Weights of a small multi-label image tagger: 195000 training examples.
Rows from block 9 of a small multi-label image tagger, named by matrix and row number. Rows with one number belong to one neuron. Each number is 128 + 32 x the weight over its row's rms, rounded and kept within 0 to 255. All counts start at 0. Numbers have three digits each. After the name is the row's rms in percent of the matrix's.
After each neuron's rows are labels from the 100 images, of 14976, where the neuron reaches its highest value: "strongest on" is what is common among them. Only what is clearly more common there than usual is listed. The data: simulated telescope pictures of galaxies. In brackets: how many of the 100, against the usual share in percent.
# fc1: MLP up (model.blocks.9.mlp.fc1.weight, 640x320), inputs 64-127
# fc2: MLP down (model.blocks.9.mlp.fc2.weight, 320x640, transposed), outputs 64-127

fc1.479 096:136173172100178118145168202071123076097117077119158100099137130142121107131161122138085131126102173083110117125093159065048176094120100129177106110154106147160125191127145101146119067153105121
fc2.479 097:162142074119120169094115149139169107158132207141112169123118112167112091139087138088141090158152108167177101122167145164148094100108123108090109188159125093128106115113157170142195127153094139
strongest on: lensed arc (34 vs 9); merging pair (30 vs 8.9)

fc1.299 100:124218062108128104121122175130122091078182150081117114141140126130120158170155114102149164133100183141153083160112154127105196107163089133153136135101171213136081143128084106134072107157118160
fc2.299 085:145118165227151147122104135101136184152092158103111097074175136120168134114084077077167133117140117165103114141179129179134120139176146155156159164102131114112165108074146140103142142106116123
strongest on: bright star with spikes (98 vs 25.6); merging pair (80 vs 8.9)

fc1.121 098:154149069112094101125101117088129079123164125056112132218127187143129080115104137138131136171099124099111131111056110118127092120109113135101103072119079154130138091098110132120176116116057126
fc2.121 090:090101225113121107084090140111111140138135174122112123118115125153111170130185129155089110158136125154117177162186155158110153130137127121141132154149156112123071131128092110110022156180133105
strongest on: many-armed spiral (52 vs 8.8); winding: anticlockwise outward (52 vs 13.4); winding: clockwise outward (47 vs 13.6); barred spiral (29 vs 9.1)

fc1.206 104:076152107120111149117134087094113141073132089092098119088158121106070174142113101106165103122073114097114116138158096108092120177167156105165119137091159110109146128105070061162063127157130115
fc2.206 093:125145162114148168133129209167093109194171088141157157106123122171147116106154130206136154076123155138097106118047132130141115143100100149105094110127130162109111116176132129119204058076111104
strongest on: tilted (90 vs 18.3); many stars (72 vs 35); ring galaxy (66 vs 9.4); many-armed spiral (34 vs 8.8)

fc1.622 095:059173128140106195094134124177125044107095147139132132119138113075134152137084064115082149151189145080059091136077067154103122140199153129108150127118142139172119163118160115084168121158091125
fc2.622 092:159158119078119109201182163143103133109160090131140082113142140079132099140151107212107159108116125148115088172124146085118111151102117153029165170082108111172111155182136063159164164091109163
strongest on: many-armed spiral (75 vs 8.8); winding: anticlockwise outward (44 vs 13.4); winding: clockwise outward (37 vs 13.6)

fc1.39 110:106094113143104156163108050117146111184129142136139099144060135119128143173114137127122127176086123151117113133125114113109092144136113161184135094088177111171145174108137101130134097145126158
fc2.39 127:062104134126127105151150136137136092137183139123134133132040171092112145161173162173130162120114079173062137126116124113123151158103107105050061147113157111116186105192141113121082155131137083
strongest on: merging pair (47 vs 8.9); two-armed spiral (30 vs 9)

fc1.51 097:097192086103133117057102075148166085121102133087126084118129119167145087107146059075084149054110244086128113150103202134077115153133100087128176103101103103160142161120095146153132126104105131
fc2.51 084:071132118140104167166137163127148068135141111124171206068142141099131122114115178089133109194111094185124099111114098185102130140114130086161155119110117166082135136159118149089112193128133081
strongest on: bright star with spikes (78 vs 25.6); merging pair (49 vs 8.9); irregular (47 vs 9.4)

fc1.330 108:159106083176126154146133128118162165148102169082058144102140135117213142129119132115104086132132100141140142138133138151137149155172146137174101120134105112120155072135082105113159171147124163
fc2.330 124:123170135056118173169152101118168151086196140140125135079152159166111144146150156149101169139107143139098136098155082143077162110141181120225162086180088167139162189143194096116068144118124137
strongest on: two-armed spiral (56 vs 9); winding: clockwise outward (37 vs 13.6); edge-on disc (35 vs 9.3)

fc1.196 102:204136171140126156166149220108121169118091094135158086129130085058154153123109091081126112191129104075144128137096138119060135103183098082167149141128174130142142133115149098080170096142186099
fc2.196 110:080128096104141179121141141163135088106127098100120141116115115190124100122195120186146129119105149138126167082172106093125095124111027053058093126138129124114147121111088172211103174124118143
strongest on: many-armed spiral (97 vs 8.8); tilted (83 vs 18.3); winding: clockwise outward (55 vs 13.6); winding: anticlockwise outward (42 vs 13.4)

fc1.48 088:139149078126100096068091125089126082119137132079111158119137133094146115106133049118125088170145112112172148075127167101185132095124168087098089099146154137146177172115123106079131143099131139
fc2.48 094:164176123118104102143160140143162207105136084169127169168121128109191177090146146174138144143194104141095108129098097133105092158085226149169169124180189122108105154130162146144116133133119124
strongest on: many-armed spiral (81 vs 8.8); winding: clockwise outward (52 vs 13.6); winding: anticlockwise outward (47 vs 13.4)

fc1.391 102:114099164112141116119149138107100171177134118096187101118116151085109160135160143079149147120075099096098183166187154117143140097117175093149156143184143143111131189164116071155112128116156130
fc2.391 096:149143116115184142120084178120111162191134101156163170110125137087174075102123139146111101122162107116095092115127138112186126152099056128115134178088138168142190118164097197119137200125141138
strongest on: tilted (85 vs 18.3); ring galaxy (43 vs 9.4); two-armed spiral (30 vs 9); kind: many-armed spiral (27 vs 8.8)

fc1.339 089:123155105094077143085073110182128111149183082162097185127121144128086165188091112191152152147136164099196120139175183102127140152193091114174124089114106158118139103150101122056140128091130136
fc2.339 089:146214116096077139161159115135136131135034097110141131119126144183170175144121106160154105109155126127125123144179155118077162114096114116255092127176145067124159093091140151092125101132125101
strongest on: merging pair (100 vs 8.9); bright star with spikes (71 vs 25.6)

fc1.568 096:161070119191094110160129104135148146109131119106119128120077103082125135095162086184148113168164070111127105076190119154174121118168121120112139174122105115132101148079125186149109138082085115
fc2.568 108:085164113080156131109134163128160087153139161106151175106180113143164128179170208128127085188102157116115156124123118136085145134110113117184163176161101124102143127115108099150105111106144180
strongest on: small (100 vs 23.9); round elliptical (89 vs 8.9)

fc1.146 118:167059183128171113133145103170096088104169114112145155080110087107122172073152127156121100080068190123050080135167108147108119111163178101199096106153128092167176117078123112062148073137169084
fc2.146 126:141109087121164090126139148083139110140106119164111107099152154115114145167071079145126130149204108099097097106112176102127105042126151123217098147125170132182100116198166201173091128107132130
strongest on: bright star with spikes (58 vs 25.6); lensed arc (45 vs 9); flattened elliptical (37 vs 9)

fc1.468 093:105153124115149081111094151143103141163185081115110067129102120110144159141184122145107156054084117147157116107143196133114167152171159105174149145165178145086210126121150130142129120149123120
fc2.468 090:142166136057162126168109140121104112141119111136141201116137151060155188128140132132158139150089117128154109149172089093062098137177212087171167128120089099135129114065192169082157124089097170
strongest on: merging pair (76 vs 8.9); small (74 vs 23.9)

fc1.201 086:119165131171102119133126142060145084153088181145130094044132084190143151207121125132114116167141196140168169121118144106103170142158168132139129179083140117066140094138147189152121123068140163
fc2.201 085:154160144108111135176118136081148108154086080158179145157114130120064060095103113097099111115128101150093123107149182139178122098119166116179119080108108154119102100162154173173163150099189111
strongest on: bright star with spikes (90 vs 25.6); small (67 vs 23.9); round elliptical (56 vs 8.9); ring galaxy (39 vs 9.4)

fc1.36 094:106197145138144107078081096144066141168127185156104117093058128137068087147093083139148138095132143104198114123101168144159172156128128121121131136148135098173138109077140113178124133140095140
fc2.36 090:105083038139130147121167124128140111080106117138154079151108091084134136126154167196130104120149048104091134140127089089159108055090048125000142124059167143143126125109139144149159093126123160
strongest on: many-armed spiral (79 vs 8.8); tilted (61 vs 18.3); winding: clockwise outward (51 vs 13.6); winding: anticlockwise outward (44 vs 13.4)

fc1.68 096:080187082146088119135125182094102161150107142059079164124124099108121089185140138147166180132127127088157078196062122120155100143110170119126111156134160088115155083126118140072122096176130168
fc2.68 091:148182099137088137117147067140111139153090072212139130099147147148121147107183108134112123121086135096178142087163136172137142112109132128174144075141154128147121091110160158133161150084159161
strongest on: many-armed spiral (84 vs 8.8); winding: anticlockwise outward (53 vs 13.4); winding: clockwise outward (47 vs 13.6)

fc1.132 102:148107158044098083078096148142163111048094079176140094161158123093134107128136169165157155174153108115120173071164116131144140136158169126085064099119135159142118134109170132062079120120099137
fc2.132 113:108151094119108108132084101122141124155150096149119090137145122077144141194190173148062140132130122152103139178114169107143140150078190118185131138146165093170174091141094106172114099117145132
strongest on: merging pair (100 vs 8.9); small (93 vs 23.9)

fc1.76 084:135138055110099130106105145161119112145079152129160134131178118152124112205111159130156143166110123094146136131130107106129117093148093168164138047079106133086144130133183099127100116125134133
fc2.76 104:098155134129126170131140168133051150117154101163124124144095159125105106106146070133083115183152095116104115121091132144128137173152182150253102081123113084103144119151132113133133102183182128
strongest on: many stars (87 vs 35); bright star with spikes (63 vs 25.6); merging pair (41 vs 8.9); two-armed spiral (33 vs 9)

fc1.200 093:124133128200142103101147095126125072112129142118175126086091083087109165166090136104096129183142117162187120110123102093144136120070158176074157059139139134138119144116103100126092081116100099
fc2.200 095:141094081069102136125147073115091156137127111156143157141145129134165093118109108181134117107139155125157165170066158126119087138125210131167110199107113163120142105115145150089093152149114044
strongest on: many-armed spiral (92 vs 8.8); tilted (83 vs 18.3); winding: clockwise outward (51 vs 13.6); winding: anticlockwise outward (48 vs 13.4)

fc1.176 093:084088145037139147107145086117128112179195130146111069099094155128107141079092103132128128146119182112156109057193085153163124190164124135164092043133044059115165161133087151158125149121091116
fc2.176 077:142118131154147117141197066169115119128128147123209147176098120091154166096117161151109143124127051106083141185114141161171155132147108139105159167070138106210094120098138133104143088122158144
strongest on: lensed arc (72 vs 9); small (69 vs 23.9); many stars (63 vs 35)

fc1.632 089:131146136140139120171152072123117132140162170143098101109136182150182153160116096082158138117150154141132134113198171113118180108125151136152105073113114088110101131122104104165214093157127161
fc2.632 087:136165101141144188117144141145125159102093119147107148115078118148076065108112169128155074138137097172118108145109169113125116087143084122112068075067179171151189162158152125121097114141174145
strongest on: bright star with spikes (96 vs 25.6); irregular (94 vs 9.4)

fc1.275 091:103138149087141097138097164141157128075135142111134123125198163142138126149160181103150185193133104101173117154124102100155136077157181098156072138105139156117149139122151177152136127104112111
fc2.275 083:126127093146157124118176108120150140130132136163109148174107135171152174130146145238119073065139092067090105079141137120067086161118182110086141076128108166115142159184137144118115122174134162
strongest on: two-armed spiral (99 vs 9); tilted (81 vs 18.3); many stars (66 vs 35); winding: clockwise outward (55 vs 13.6)

fc1.375 112:127086114145129150177133101153122121140124148143189151077163109116131099086135149102137081138120084092142138151194143120126090083106111160175165240111182160098101141128113142081112178105141104
fc2.375 108:129135108074110142127096149159201124132110123153132180131160119121175172146128095154155125123120126117109170142101090127132103132168214129199107110146128178170122091139131167156102174080119128
strongest on: small (73 vs 23.9); many stars (67 vs 35); irregular (65 vs 9.4); barred spiral (29 vs 9.1)

fc1.465 095:114088087159138125164129100114104109158136137066106143111125144088152127089122160142121167128109139106085199121128074127194104096101160143150102121083111121111134158114147082117124108148174175
fc2.465 094:116166139206055085161137186105189126125145173146091142117154141125142082176127107112146129051103115120148111102044108114100095171129151112191134107074124213117144108077162166152137141145047140
strongest on: small (63 vs 23.9); merging pair (28 vs 8.9); two-armed spiral (25 vs 9); kind: lensed arc (25 vs 9)

fc1.225 105:160137134201139090119163070113116132117103129201133106100131103152128088149133080107128089132131160161201082121092123150110142093192155127177153148134131097117092122119085085123127137165162139
fc2.225 091:165081075144115166111188167146162095123088148102125062131119134112143160125112153119128160133112085121074103107159107139180168118097058171000113155158099149107069109148125163146086096183086162
strongest on: two-armed spiral (68 vs 9); tilted (58 vs 18.3); bright star with spikes (58 vs 25.6); winding: anticlockwise outward (46 vs 13.4)

fc1.515 100:098134179099098119073108103108132123157118143114140159068170136163102091120170094149150128091074130140122202118132144121071128128127152095113115082061070162156123124100144118089112137179132115
fc2.515 103:083115103127146124120168109169173122115127103140152169181134121148165142141170197150169158141087146107164132182125150119116216163080110109151162125127095121124194138091132096192110083111095112
strongest on: small (97 vs 23.9); merging pair (59 vs 8.9)

fc1.561 100:108100136148122115088087102140140121186156163107083110187022155178166125176129129090083120117112155120127123103168147112155183078143138098109141105106067139059072160119115120067125129161085111
fc2.561 105:153195187136118128115123146049117111092144091221129138060160066089117126120089134168158149176148085126064133083104102143143151167114188141243094070090128116111149137169114122118102120106093142
strongest on: many stars (93 vs 35); tilted (75 vs 18.3); ring galaxy (44 vs 9.4)

fc1.571 094:103110180109178116049099083147082095139148165108113143110139149111087182045181118107124221204138139129090117115084138115088138101117116119053141136155132130155093189139178129106121155159071118
fc2.571 084:106128127142145167195151203091170163148111118125158171110139103068174117138075135162135128093114147119158154135081140119151160029167150085138126107065140079138157064130102128135079068129104084
strongest on: many stars (71 vs 35); ring galaxy (61 vs 9.4); tilted (39 vs 18.3)

fc1.343 100:085108148164130150154181083206086124093116063189105135120083181107233107117162112126102124055103111146151147136148094131141152116185178132140109143145161163091136175070112095133087089155102108
fc2.343 106:143122125113102142112123147147128119128101141116122133163142116134140195148143201151098153131129083150067142144034105108125125068079113131151101135152141111175093147200091146112067085129166124
strongest on: merging pair (98 vs 8.9); small (98 vs 23.9); many stars (60 vs 35)

fc1.26 086:128178111214106192131166092100113174088184128156100131115144105119151155140104172089186117177085111106113146118217178140118087035122128118112125138110198139156099122109183090122138054145101139
fc2.26 093:093087046125098096107125161148123062141117133126120164158170108182096158188112141130107135089101125147124116170109153129164137185090204152089151177070081080160108169117142142147178127089161174
strongest on: bright star with spikes (99 vs 25.6); round elliptical (81 vs 8.9)

fc1.136 096:128116099146153169101104106090129121122077115139128067093099075103166134085184097134121164146136124126151142073148128106110161160155161063131146137129173146084160180110096115107141159129120127
fc2.136 086:123103104170120146132095150124136114119092089115129214072156107121174096145194153160140116132108119113147150129078136131124129179126137101255154122095092072132080144095143111147100085110107100
strongest on: small (93 vs 23.9); irregular (82 vs 9.4)

fc1.258 097:185128110144087165197142072136143126088078130162098141072099103158142103166107105131101167118111108144178084109160135155190121187113143123092118145171150142144205147096107102148101110077125134
fc2.258 099:098170055141184116126151140118090134052151112116169133103132119156115132087145146149152128100100108085124190122126095068113133149133081151000160161126149117161062190108141135105111079103105155
strongest on: two-armed spiral (98 vs 9); tilted (84 vs 18.3); winding: anticlockwise outward (52 vs 13.4); winding: clockwise outward (47 vs 13.6)

fc1.246 091:126129148139102084231127079160133103143114148138112076137149089138138131171115203141122139119112156099154149122158086142169073074173143093176138158060127138080130189100092184169143162100094113
fc2.246 099:166133116146149144059155190167157099122067133095200129220120146131107151166130074112124138107136132103109111124140165124155169147112106102170144139124137130118121192132132109137181117094180128
strongest on: small (75 vs 23.9); two-armed spiral (60 vs 9); winding: anticlockwise outward (58 vs 13.4); tilted (56 vs 18.3)

fc1.147 102:111127162099113144150090139152120098137105203140074114104159106119153092132055091094122086213137108101150181107179084152150162121166124162151087078141153134134167142127126078141081160109183162
fc2.147 101:125131126141159129085163155150141166102117148182103121109080092104169171123103166192154111120135112143126105140142128118179087130090092135043099148117119135188130166165141140105155153166123122
strongest on: bright star with spikes (64 vs 25.6); small (63 vs 23.9); irregular (44 vs 9.4); two-armed spiral (36 vs 9)

fc1.187 091:167055159163000138100125117140092107100169180098150157115099112113109123113117143133088080087144121130182161176138069101123134117177187112141151141170173140100113162093069107137117136177094074
fc2.187 087:118133139151093099164110185108150120139114149210177199123178139129159134135141122152106121114166133140090205142112139118170131193097124153145127131144116103140144095182125107190116157093176105
strongest on: merging pair (100 vs 8.9); many stars (62 vs 35); small (59 vs 23.9)